From a checkpoint of a small self-supervised image encoder: activation gelu, 395000 training examples.
Rows from block 3 of a small self-supervised image encoder, named by matrix and row number. Rows with one number within an expert belong to one neuron, the router's apart. Each number is 50 + 10 x the weight over its row's rms, rounded and kept within 0 to 99. All counts start at 0.
Before each expert's rows are labels from the 100 images, of 14848, where the router gives the expert most weight on average: "strongest on" is what is common among them. Only what is clearly more common there than usual is listed. The data: pixel-art sprites of 400 made-up characters on tiled backdrops. In brackets: how many of the 100.
# router: router (model.blocks.3.mlp.router.weight, 8x384, trained with AdamW), inputs 96-191
# up: expert up (model.blocks.3.mlp.up, 8x384x384), inputs 96-191
# down: expert down (model.blocks.3.mlp.down, 8x384x384, transposed), outputs 96-191

# expert 3
strongest on: upper left (51); red (48); purple (27)
router.3:48 35 46 42 38 66 51 54 41 57 60 34 46 37 53 59 49 59 50 46 58 40 45 61 39 21 54 54 43 43 49 34 50 52 36 45 51 72 53 42 39 34 35 62 60 43 66 59 60 32 55 60 53 61 53 42 56 46 49 31 48 54 49 53 48 49 50 59 42 51 46 44 47 32 56 54 59 49 49 48 44 52 53 51 37 57 41 56 56 64 54 45 58 44 23 47
up.10:47 37 56 61 38 43 43 43 42 52 47 68 48 38 51 47 55 37 44 57 45 51 71 55 54 70 42 47 55 56 56 56 35 54 51 72 46 49 52 63 57 38 35 53 50 50 36 53 52 59 51 56 55 56 44 67 60 36 41 52 48 62 51 33 58 40 45 45 55 56 33 63 39 54 34 63 50 34 58 57 57 50 56 42 52 46 59 58 48 46 36 43 33 34 46 34
down.10:44 56 61 55 56 50 48 49 54 57 44 58 50 38 48 54 39 52 41 46 62 48 52 29 51 44 36 50 60 73 48 56 53 38 34 22 47 61 59 52 65 43 49 65 58 42 61 40 51 49 46 39 53 60 36 46 64 56 58 54 72 43 54 57 57 47 62 63 43 42 59 35 62 48 56 48 50 56 43 39 58 53 44 50 68 36 46 43 66 63 57 42 50 50 50 43

# expert 0
strongest on: lower left (66); yellow (38)
router.0:45 58 67 39 50 36 50 47 48 35 67 55 52 45 28 44 60 49 43 60 34 49 53 53 43 38 52 42 44 55 35 57 49 60 39 47 43 57 57 39 50 64 60 47 60 57 62 53 58 45 50 43 51 51 42 42 46 42 44 37 41 64 53 39 34 42 60 49 55 68 56 45 64 52 46 58 50 59 39 56 38 68 49 48 66 51 64 45 39 33 61 28 55 48 56 49
up.10:37 54 28 58 61 49 52 43 50 52 47 54 54 43 37 40 44 36 40 44 56 32 33 41 60 65 70 51 56 48 59 52 43 45 52 56 47 62 56 36 48 60 52 36 42 51 51 50 35 47 35 35 52 38 42 54 47 55 53 74 42 62 54 39 51 53 46 33 54 44 51 40 30 57 64 50 43 52 33 50 60 38 58 59 40 51 49 59 47 46 34 51 39 49 40 63
down.10:53 44 60 48 69 57 54 71 53 36 38 53 51 62 52 72 47 53 54 55 56 44 56 48 49 50 55 60 31 31 49 53 50 45 52 36 44 46 38 36 44 43 56 59 52 51 56 49 51 41 61 67 53 66 54 53 54 37 41 17 60 31 55 40 50 57 51 50 47 40 46 76 62 53 29 51 34 63 56 50 51 35 68 20 44 65 46 57 58 53 62 53 44 48 65 51

# expert 4
strongest on: lower left (55); purple (49); blue (25)
router.4:50 44 58 71 61 61 56 69 58 52 58 43 50 52 59 48 52 49 55 55 55 56 54 66 33 54 50 67 56 55 29 49 60 49 41 63 49 55 58 65 38 35 40 70 45 38 49 35 58 47 66 75 48 40 38 33 48 53 48 48 54 42 51 52 34 35 43 56 61 47 52 33 49 47 57 55 61 37 47 46 37 69 45 52 58 58 41 47 61 63 42 66 59 52 58 30
up.10:34 53 56 48 49 57 47 50 61 51 37 43 47 30 42 42 49 56 52 44 57 58 61 61 55 65 63 51 42 52 45 55 51 55 46 52 46 45 58 41 56 38 54 44 29 52 66 64 57 48 47 49 47 74 39 38 55 31 42 45 46 55 52 40 47 61 56 45 56 47 42 47 45 38 54 42 58 48 65 52 45 52 41 47 44 54 25 36 56 58 70 40 39 32 52 46
down.10:42 49 48 44 54 75 46 52 36 59 44 46 41 60 65 54 38 63 24 66 60 53 47 47 52 44 45 56 51 41 57 54 35 44 60 58 50 44 47 43 56 37 59 40 71 52 54 55 55 55 65 51 61 55 51 45 55 47 51 52 34 50 41 58 62 39 26 58 37 44 59 51 48 43 50 71 42 37 47 52 80 42 44 50 49 43 47 56 34 51 42 34 42 38 53 48

# expert 5
strongest on: lower left (75); purple (28)
router.5:55 29 46 36 51 57 65 53 50 60 42 66 55 40 62 45 36 49 59 52 69 45 38 52 68 51 41 59 39 47 62 50 51 39 64 52 78 41 44 54 48 50 47 35 36 46 47 44 46 60 48 35 59 41 50 64 63 53 49 51 56 45 55 55 57 61 54 42 48 60 34 63 60 60 56 43 35 40 39 42 67 42 43 55 44 51 40 62 64 47 44 54 55 50 51 51
up.10:45 63 39 42 42 42 49 38 47 38 64 56 43 45 47 49 61 57 61 47 66 48 46 39 56 53 39 36 59 58 38 42 55 56 46 43 44 60 46 39 39 41 42 52 30 58 35 49 55 44 39 49 38 59 55 55 32 54 45 69 41 33 53 46 44 65 58 45 44 50 25 49 48 50 38 26 57 57 46 41 48 61 44 49 40 58 60 76 51 44 49 39 40 46 50 45
down.10:64 58 63 47 51 55 61 50 42 61 56 47 52 55 46 63 41 38 53 51 44 65 51 57 58 46 44 34 52 40 65 63 60 55 58 42 48 59 40 41 47 42 52 50 52 53 66 52 67 39 55 58 55 43 62 35 63 40 64 39 53 48 56 55 49 57 45 51 40 55 64 38 41 58 51 57 63 41 49 48 36 25 54 43 47 74 58 59 59 52 68 61 54 48 45 46